A small multi-label image tagger, trained from scratch: 0.772M parameters, batches of 128.
Rows from block 10 of a small multi-label image tagger, named by matrix and row number. Each number is 500 + 50 x the weight over its row's rms, rounded and kept within 0 to 999. All counts start at 0. Numbers have three digits each. After the name is the row's rms in percent of the matrix's.
After each channel's rows are labels from the 100 images, of 14976, where the channel reaches its highest value: "responds to" is what is common among them; "lies over" is the class under the peak. Only what is clearly more common there than usual is listed. The data: rendered roads seen from a driver's seat, with toy cars, trees and houses.
# pw: pointwise conv (model.blocks.10.pw.weight, 192x192x1x1), inputs 0-95

pw.16 098:509580577439558485536497455493345515450474481461465462461497563515467554504475446513505532558608478394554484487567467485491467476461482401463472524535514552519453412540403477517557456612519592520535542499477417412549391516496579559407483466508537572468518603473514455514467508512518561603
responds to: barrel
lies over: barrel

pw.91 097:521486491439453420531494433452502505520518478456505534528437505552538557490466369424451512560429468498508504585459506473500437531475550513487475509479615488462545428499445449575431533444586576457605527543425565494531510483487555471490529509508486501403539541573481538536465444531518578527
responds to: crossing stripes; solid white line; tree
lies over: marking

pw.184 092:458578603497539395558514512632495536444470443469541524512445491526482410493539449487543544431466399547464519577466538560457579425573463552546519425468482553513504407449506438511509457474460614477441492570452550460459525492505468488412526453449566433459591561489496460481506457486514546542
responds to: crossing stripes; dashed white line
lies over: road

pw.104 101:482450442539508499482533452483494547593501520501470528466487448430391520540497460529463537479539380397485441461536569420592513440513437489591466389478502630532432494490534571525373493518408371571498561508467419460512495453417553422456506516482596543562488470497502495476566474509500486467
responds to: barrel
lies over: sky

pw.42 088:521456551509525500432370457466503491479532505496441609547519543561458542473538562555551541509387510515497528461511448385532439480482524519504455492463556414467511443597472525453549512485517557420413546538565412478533527468407457526523480521468599522547429571471407576465387487554442610489
responds to: dog
lies over: dog; verge

pw.96 091:503439551496551556481517503470635535420561505492525466387506489439466501571557643413545528423584510478462465383491462372363488532558465561506439465438465522574496431475486522501456583530542415432469513475499524416499483505549552480517488502471474528536409529438476432460519418498544427496
responds to: dog
lies over: verge; dog

pw.71 099:498461465425378396521523481451606530462489488476563558635432377533462440509456507413481419473499498521508517465391536558509491538461483547470468478556492504454516517510504446438497456472477483450476539499430462522475501464407518503542406555553577540505623552437514469570479574457468434464
responds to: house
lies over: house

pw.68 100:552512468505511482533514628570400511527509495427432509416437525607465503540518567323495538523420545591482404454560560572572450444533520465536528485456523551589412512520558459482527558491468552423465603449558482513398576529472468555533430540478486517459501496544420510509479582486448461508
responds to: vehicles: one
lies over: road

pw.169 110:495448399500505420450534549508540540576432521467552566505458429498512465499488558499477525487548466616521486448418491542559504409505420443432451543514492500449398527523572467494534424438400451419525548430480502460482598530502477562538528505510550560515489489624461436607516512403478481440
responds to: house
lies over: sky

pw.43 100:510512495528473473484523532390482566497503496550616420564481470473496520521494486478494507513470515560507493572447451386463615461435443498489495460541403505632404378499596496533403439495508488582498512482456370549465511449450489391540578429560452471521490513443507553570519468508492574493
responds to: house
lies over: sky

pw.117 096:474572499453506531558537522516474501437566579549528477547440487464557574533532536570422516507433544552480499575460484475447507622544488430490440541504501529559456471497496420525549512563445477342529567452432514467514500526472482538440485529504495557478470512547524485532521502562467432591
responds to: barrel
lies over: barrel

pw.2 100:552587451544471505660448441538425517516519514582472448425571534465463582573520470422463491385451465396518447474506482480459482426536473463466518553610477532457471412510468535440442471618486431454496452489514488522545546533488538456500485489522538467523475481468564428533473475494567544560
responds to: lamp
lies over: sky

pw.36 093:553522440507431476489486508397313534495431533487475464441450487543483452487499498378499503514421478465564458478449433439474497500430500521539583561528467462585428564493511479480528506523547497492489559475486477568644512492512468512602484500502525507530498636515561490516532445539487482449
responds to: dog
lies over: dog; verge

pw.52 107:460508480514539533467479523421544479522363470417437528401512494524534521444541441651461442527501561481519465598440587491569495476589491465417472561473563488505493458516476491416500606405449489541527436438529475404499596484494566519446485493492510487463418483546487530492490531549450468573
responds to: truck
lies over: truck

pw.1 094:501574481549466483496463504452506424597509555549522411468523427429561495456455458477458565391446536522480517553503442499530441482496481435540448493554511537565495586497473566545548491540494449486560445512472408585397482529607486458475546523531555498495615530415542459479515474476554394496
responds to: lamp; vehicles: two
lies over: sky

pw.70 094:536501512526575471470497527439484517391478483582507436468492547526511563489549377497541467466521577341532403526441516511583422511582543599538469477522504494512425502535550491527447440416550572547433456587545470424478471516483532558536488463500441416492411537540512508523452552437457434482
responds to: barrel
lies over: barrel

pw.173 107:498510505529517551515508515470483547403473498424515439478479512539631474432504554500499521445514560594439442517458487495474480573486459518500590469423452539474519391493484426532438496540512455532456493586556472484555480519500447404506495465456492518459481489520613481478538545460521536468
responds to: bends left
lies over: verge

pw.85 102:445401484488460554510554513491501515444476454512561513486474465487468551472458474527464541523548530445505479514464520524530500491443453525476466520519484560559511513488493612392499530453446433425484507557542555488501489567425467467516583538514490481489553481523535419581504428476523458540
responds to: lamp; vehicles: two
lies over: sky

pw.131 097:465482471521530474490532569523543479518503529525415487523459495438582423518429431474451558463538508433484450438567422530448440557496503482439513459452470430527596464404468502569466496473442509552543477532539485538496476486510474477541584608528451523529539541521542479511462566465473526481
responds to: bends left
lies over: road

pw.23 102:528564378488556475446431470472566517554510468447514492535514583565549510507546497467418439543578413454407468473500473568557455566453536484499536433539492467461549490467500454392615431449467572473540447583509435486535483493534506454491339566532480464555546502464523473553484421439458548458
responds to: tree
lies over: sky

pw.86 100:450543481449420490567569504432478560611512501396500411594489509442493475508564445503424472438517490479505523555489548483538457525534478451483524448456478546430531519474487476434511573372437442435432456443500553497441472503532424574417541423493412490475429511399492503551485486490539483503
responds to: sandy verge; line: no line
lies over: verge

pw.121 097:557485508550469356445543487487404477513566498492588420453482504440599551548492441460520561474476487462484457554514472409555464476503434432543539554464407494535471509495579491522454534514506413534518526530494502480542479587493528529567447484555489522482572445568473557450504477490463532547
responds to: house
lies over: house

pw.141 102:516580508424464490474520501508562524462562609481332486486516511423454447457444473463487450552454485513491454514483501475473513531511552513470529419603511433452410501440509451553484524415499476481586423457500495459512504503502459478492406550552435468450586540514494538413464449572488450544
responds to: vehicles: two
lies over: car

pw.127 091:549442533423518573461589530433556504508519440456505493515448551532494517554580518426438453470505534398555513462498537555478566494540549549458425512495474464518481554486527458483606482510559484512486530473536485494573415526456517593494511474464473517484540476338481507516555505530522588504
responds to: dusk; truck; vehicles: two
lies over: sky

pw.82 089:488606519530500479563479385540409413584439481437499459404487568458470536490582482618512508486442507429510492472475507464484465547405484589411440424557525507501497449569565568503491552548466468474423495483418440432496465461526439525395484473538542424599516513502515474533451457552539540507
responds to: lamp; vehicles: two
lies over: sky

pw.5 099:486576490416460484483441455493502521574504517531618455495519523545427506412557428459379557548403559508442487451609420485479444589471498496521579446451531443537466488524508480491472543494472470463449437435529559552412452460511439500430475488544514523493521472637534422493536499402501554512
responds to: vehicles: zero
lies over: road

pw.89 098:397493524516517444472522541457556643597540455498540407370512520486535547488457482426547479572536454453514555570472499506494515488481529456365487515564507448469400528538559518472494503400453509466488583431498462492477532562585481490529487583465432520457483525452503576470497476424492539531
responds to: car; vehicles: two
lies over: car

pw.26 110:521474505462428541566436482535545509496523525581465440426595492432545437577450474553493424460477529380535443554538419510525520559520487469542424465576516554457511470459501485429487447436510520516527515516470603445459483447531509602528526548509459373476474518521490457459560450504494605475
responds to: tree; vehicles: two
lies over: sky; tree

pw.20 101:440567515526464430431577520556472509532478573419536407487464503442400524547553508514510475473563560419511550503460496471490526534475492469512416435453473540569590521485537553527545499503491596489464513467511491540567532435451560588470510431574457549518443477333498513530433448540432519429
responds to: dashed white line; bends left
lies over: road

pw.103 092:474573552520523492577519471555611467446453486562461460401454549552461537476515553504555465567380442429503448458504471523451558519496543518493469462519418423542658429493507448510562401566565514466587559563542480540486476430435451512555553557455412550477458571553434517495505413554553538424
responds to: dog
lies over: verge; dog

pw.144 101:458493445488424463542495445450457586426556413549511447457493487414458538532564503514471499503545498502547486597473561449445586442486444530516486516513449495453537437466515437434461456463566444556606520618517460517494400427492465493471436501464500446501581482430406501432540499572420533468
responds to: house
lies over: house

pw.34 098:501482489466497546507472609533590429486550506493462525430561474531422535447470557491557478515359455515508497528577592496544511458539403533481451513507579508702538498497562489497449437528542485521495451490500283511502546455473521518511512541525511433444540474412491480587570495551599492510
responds to: double yellow line
lies over: road; marking

pw.176 092:446506509553480451530452410463551535453599526573503497518464586489428540535503587373567517518424468476456507505471452521406481528459364546489502506483453533503496495456403562458441475599380508489472592467493418509439426484445513497511426406499435440531508499521495411513540514487521476454
responds to: sandy verge
lies over: verge

pw.83 109:616464469472517489590426490537444452539445536435452478473505449565393538417502482507515433512467479527458503413422417459515469489446502511538533551482516529478503530403524490465569497483507458515502512655502513449477526426448573473424396525499406553481453531615450486598465471502428466405
responds to: bends right
lies over: sky

pw.160 100:477504555481509452506524520460544559583485506510488470529477508464579508652489609448517390489450473546490525471440587502492546428418482496512471467579536509536592502507510496501475670491540373446536503596528574550463501508518483539492478464513494489405632506447478552569524506513496464501
responds to: solid white line; crossing stripes; vehicles: two
lies over: marking

pw.175 110:552545534369565464569511456468494566389430534496406522628597507511457474470474548587420564487478476545498445475509411467570503490520514473553509577536419560539544531479479535543509524570522458462460470483561566583526534530538509456501496436569448477566538480603602530484544485443542485530
responds to: vehicles: two
lies over: truck

pw.67 113:388564573435481504511484506461505507492482550442440425490520451540468427524486520575470397457377506530435475544420539467481477506557500478491464486456470468543508455478516519602506466520539401549518545531520566499558538452565540557408495488471518498480531487541513501486453504627527437467
responds to: barrel; straight
lies over: barrel

pw.167 106:506480453455460507505517522570598487585475596515554524495515534528504528524486466479507494479490473538532477641478508431491603455489557418492453499582600541495525502483530542377527563548512475430495496517499461461499534423469539538465484474478481467519594515528532404572473532493423462486
responds to: pine
lies over: pine

pw.186 098:528397520541469501428482470416566455463479512562549481546426472454498622448494598430450467537414410555527478561598461427468420473432463475508501489496486500473540397515495431500516493417475510527452540417532451500433455460503463495543499503469503590447502501478531433491535566480496573484
responds to: house; straight
lies over: sky; house

pw.191 106:451470531515424531495510457512502509495524679453440461558494478542493462553445405482524502557463434475481433498468508510548441431531536530475410604548500454490517516507435485516462391436492540570533483467622475456498530486490491470478517452438558434462550570535489452525468429493507475505
responds to: dashed white line
lies over: road

pw.97 098:426475438467544531449481504413508536560472489579471479483570397408413465524582486552491476425458544509466518460535566506544529479505499423490476416517499520469439598537521462483550487522566465552518561541526559479464639586587525538583434583527426489480486476502539608428584512544437476450
responds to: car; vehicles: two
lies over: car

pw.94 102:488509549506515506454568427579504452554507476506500496492550560485486539535470513431571458527420594515569639499528499556533455608459553433561537540481538517515586498588562532579498468505497553537400580479464566480597470473491487375466441462387510477523565461481495439524497516441528452501
responds to: vehicles: two
lies over: verge; car

pw.164 095:437469526565479490576446417596498406510616558514563496436481428445503523493524549607417504546419496475554495461486449443506544528536490462477578515579473539523525581439486434424559446443460591524487600544482567496482587481521540519447531466516439545460490476417414473463618546555543479499
responds to: truck; vehicles: two
lies over: verge

pw.17 098:510561465453601547499496512490438499450385441462426511423462439526550545436623502561553513526422494473542538605493455517539501493485452424409479522555427401463470408523561515460433441585509450478436556506492432517514465456401489512477536426524433419554451527402456543611424465534503508487
responds to: dog
lies over: verge; dog

pw.180 089:629443542498506549428567563496504482560401421461522432505594563612519434497607578399478474423411442555519503482553505508396488434505513602489547444435512454550507547520492548465477517464475376454421476488584464561481467520482479512521494540525505467489463491449449506569439507462513463560
responds to: vehicles: one
lies over: road

pw.114 089:468508497513508490531558577450559478441492430560455526393493513448476465526492431460453501481524438523514427523455491514440539509528493512459479521476462561563472535536494483528542502481505607492489554579510502572579435473489537499421641445564551478393479463481460565469515411539526480592
responds to: lamp
lies over: lamp

pw.116 088:493444464460487459584502501526545466432476496479553381474506493470440456500536484514508388467506500454528717468484538495544445453505463470471519482449435518487499463422620503567594499477549515457508463472406533481505497458592478503561498484446444526459451461466607498449432478494483424529
responds to: dusk; car; vehicles: two
lies over: verge

pw.59 111:435540509520443480427492462465507494552519472448437558569509417490489456480469553443661464531490471376466476524498523625498460577412464556433463482561604488533563424428488523442434555440470592462510501570445527501551509468493486516493511495506442522469561503557471497477436480564482379501
responds to: double yellow line
lies over: road; marking

pw.129 105:619503487492453490493500535687521546413608463468424569515479506428567483464521485519507476504479493479508397475480455424484532414628436506529536427474491512486562461487432493436526548538425534532493491433481385560472451446482494544473468452555499476495519484460472631405565461468466490466
responds to: vehicles: two
lies over: verge

pw.6 101:494522471518553497412465491494467462593428512606455591458455424473575513580554437518468487502473441466546473503484498570545472457453488489456572500480567424518601527491440471527529528482450416502620447526511517506478461472560527446506534488446498495500546541511577429484464428462461491419
responds to: solid white line
lies over: marking

pw.120 113:485549554516492534571487548438428450520468472513564537416541501479459430483535419470467537465521507545469464471481513515477489424576539553545562443494517544367471558459461515569466575539529537517528503479432668516540412487491492594539457377537468391509517460542541501386504491572536456503
responds to: crossing stripes; double yellow line
lies over: road

pw.124 102:514552487494515464532427566494552559401546580497532527474499539502495439502583423505529485517474477492437564473524425430478475473512518581525500544466502465440514479414548515497538516445579514486470406552392457485453433488536510514439467518485552533460408538540598504520456475552538453494
responds to: car; vehicles: two; bends right
lies over: verge

pw.46 104:539501507500521420494486484410455574505595508457558488492495408452523491482579508570527459564519581521595440572433589549478484442480520438542528493526462428644501444496443440488366442504436545410532440521393363498470456514498495491478504546439567449527453533372547525543613458523431517501
responds to: tree
lies over: sky

pw.162 105:463446568555535552552557464492523521635524596432513502496465522614493489478537513510540491515557396605560493488448659410570478524526471502450434530554448483510481550489483483525541551538569491440488435555556482498523498533437512521439451545529505562495487432558422559458509475453559517556
responds to: dashed white line
lies over: road

pw.78 101:545482470466582492520607438463507450465457469531459439520553542510450514497590556446505433524547569470497503471477539539453489435513535584464615504505443458462476541438478382537567530483493482455543462454530477596566465534457564540491546508469415459510500510365563465529491462486534471446
responds to: dusk; bends right
lies over: verge

pw.84 089:478412514446519477599619481543473457567469529469491594487481513523508550534481438447508442490457414438469502565455513457444479520544528499503490418547464576539554441406462532485492528555550449434524528418410541505444463527508477458558409449501508435490424569425492501407582476505519534504
responds to: vehicles: two
lies over: verge

pw.45 099:467585444520511502481372550537550444494529465526520551479489529478494476544490521578492462490424626430513546492541545529532488509434468479483421577591512504505469454468495462495504540438379555494458473464481490470580435471600499526456516528498462547485493506526415406603472524495585508507
responds to: double yellow line; crossing stripes
lies over: road

pw.182 120:499427520539494493552546433479552514533518545581464504446446541434584501433512470545488592563479564462524507425505500464536469520416437536564592472455490444436597532504562476501483451501488537513475557520637498459431450425426459395482489392497565544526487512557497526511457500538518410499
responds to: bends left
lies over: road

pw.105 113:496416527601473544540488552421512554398565489498640423419513415412639487433504477541597562491448494473500505500519418432514526516455533586505445513465473488444477568472457527462536584518539453449501543465500525505562485451520400502462500456518589502551526508510467575626473414455570421526
responds to: dog
lies over: verge; dog

pw.60 103:441467499486458479403610504477553571518496520506484521409435533490418476461555369572500542461540519527499530494509578473519512426576520513416565464492521545493498469433536411454569516529519466488532423443565473492496561511520493522516458403535402438478479553569480577461542438544463463641
responds to: barrel
lies over: barrel

pw.8 098:429430454526482502555509453430527543575493496497520411458583549448432457549488489555368593502497491516475531439466480478426519528460517586440504506458474519499425500433515481468474523493458461485491505452545521473530491673600469397466486550437565503537504483584517513525530469485565524433
responds to: car; vehicles: two
lies over: car

pw.10 109:489492437449592506456457522417540539474513542660475582466519514445554524502463486583417546480414456446469472437506533511665503481451497553465565475494456531478426464432568521403526425398503467495496514450482415443442529564505464507538459423477524457407511500482470549533592484526487463457
responds to: pine; bends right
lies over: pine; verge

pw.48 100:518595443459548498458542585599455579453506422521501498494505510482540471501499428566546509478461510492551486501409499557503484462502531489515521418580468489488453586482531581543532481537568533452494431580502551417584434476482465444484521547507507477451481569408482423501403377510468404489
responds to: lamp
lies over: lamp

pw.174 100:562467515518456465515506535473593512506533585469632558567443385531450536516515501483521492499462480507571491562490525578481447487523579424511543496519471522476566459449524466507543418507618544477503419500479500581401499451660524524449517446564616468542559488500435474546403467516446519570
responds to: vehicles: two
lies over: road

pw.140 112:623620476513495464484471501477507486421524477469459512552440532461558525579487460564565423524496450510420484404476585471541437464528545552541537500486483450505569497617481563477566493512527528518528467519571391471531420521440463568469488469485525444472532506522429516541519518484526547511
responds to: bends right; vehicles: two
lies over: verge

pw.109 109:452523500607499497473466476503472528521549496506539508411405493461496547461465532504528436534532480516506514530451480486466486537425440484533482426540421446470493508530483425555410571468526558542505427503508447495559588573456431527442450456513495477516491521491499487561472527496505586555
responds to: snowy verge; bends left
lies over: road

pw.79 113:560425507452459565465458509559474601471560534480446453422595525480505506529556512475515520502485506534464574421446465549469475557440588499393519528436539449498449579469477589459489512504564470445571529615437427469485411434513399575543501549473442625440577619483412613526500567534457517434
responds to: dog
lies over: dog; verge

pw.156 096:488428507622478357412490478507522509502538418464406437486608452509457525422495445384637474507483483471562459537511472512476566509500477452431516492451501486532457509578487508556432500535499461472646488554490475538475521453547558456489529540412499604502558520517422591447507445479499457501
responds to: car
lies over: car

pw.137 092:516470470480444486478547543567617532406502516601528429449455494462516493605554434562555532542421510442505485476428446432518465428593509517499468502543547531489492458414483490402521467497511503576440449498535527481542468447526536500498537476569492496614491495447605506465512483547449562387
responds to: straight; lamp
lies over: sky

pw.132 110:590416585465542525506486500511540491521470514490537451511448531514628503471634413444513503529464516428525446485502537402469492538471576520597526485506439451508565521528557581549478534527566507472504474627541400444539375489390537419443440485487503523478538507530499429527531490427466488596
responds to: bends left
lies over: road

pw.69 105:428449524554503504448555464529390494523467577518452484356490447456525510457497492439485489476608543504474532422551458596476504518517517544441503529507439517495575489521448541442432522550478488528431531522467519526475458477484448527441551505483486430560484613553458475552468440504469498611
responds to: barrel
lies over: barrel

pw.4 115:501495461509444427450457535479425531567547548472478448543450438401501570512579529539332499520534487500519398458460534348422583439492518479516495475565487400446529561545526396530504507386478446402484467477457538577471447531567562510572467503560425476468490528475527452423461449462645399587
responds to: truck; vehicles: two
lies over: truck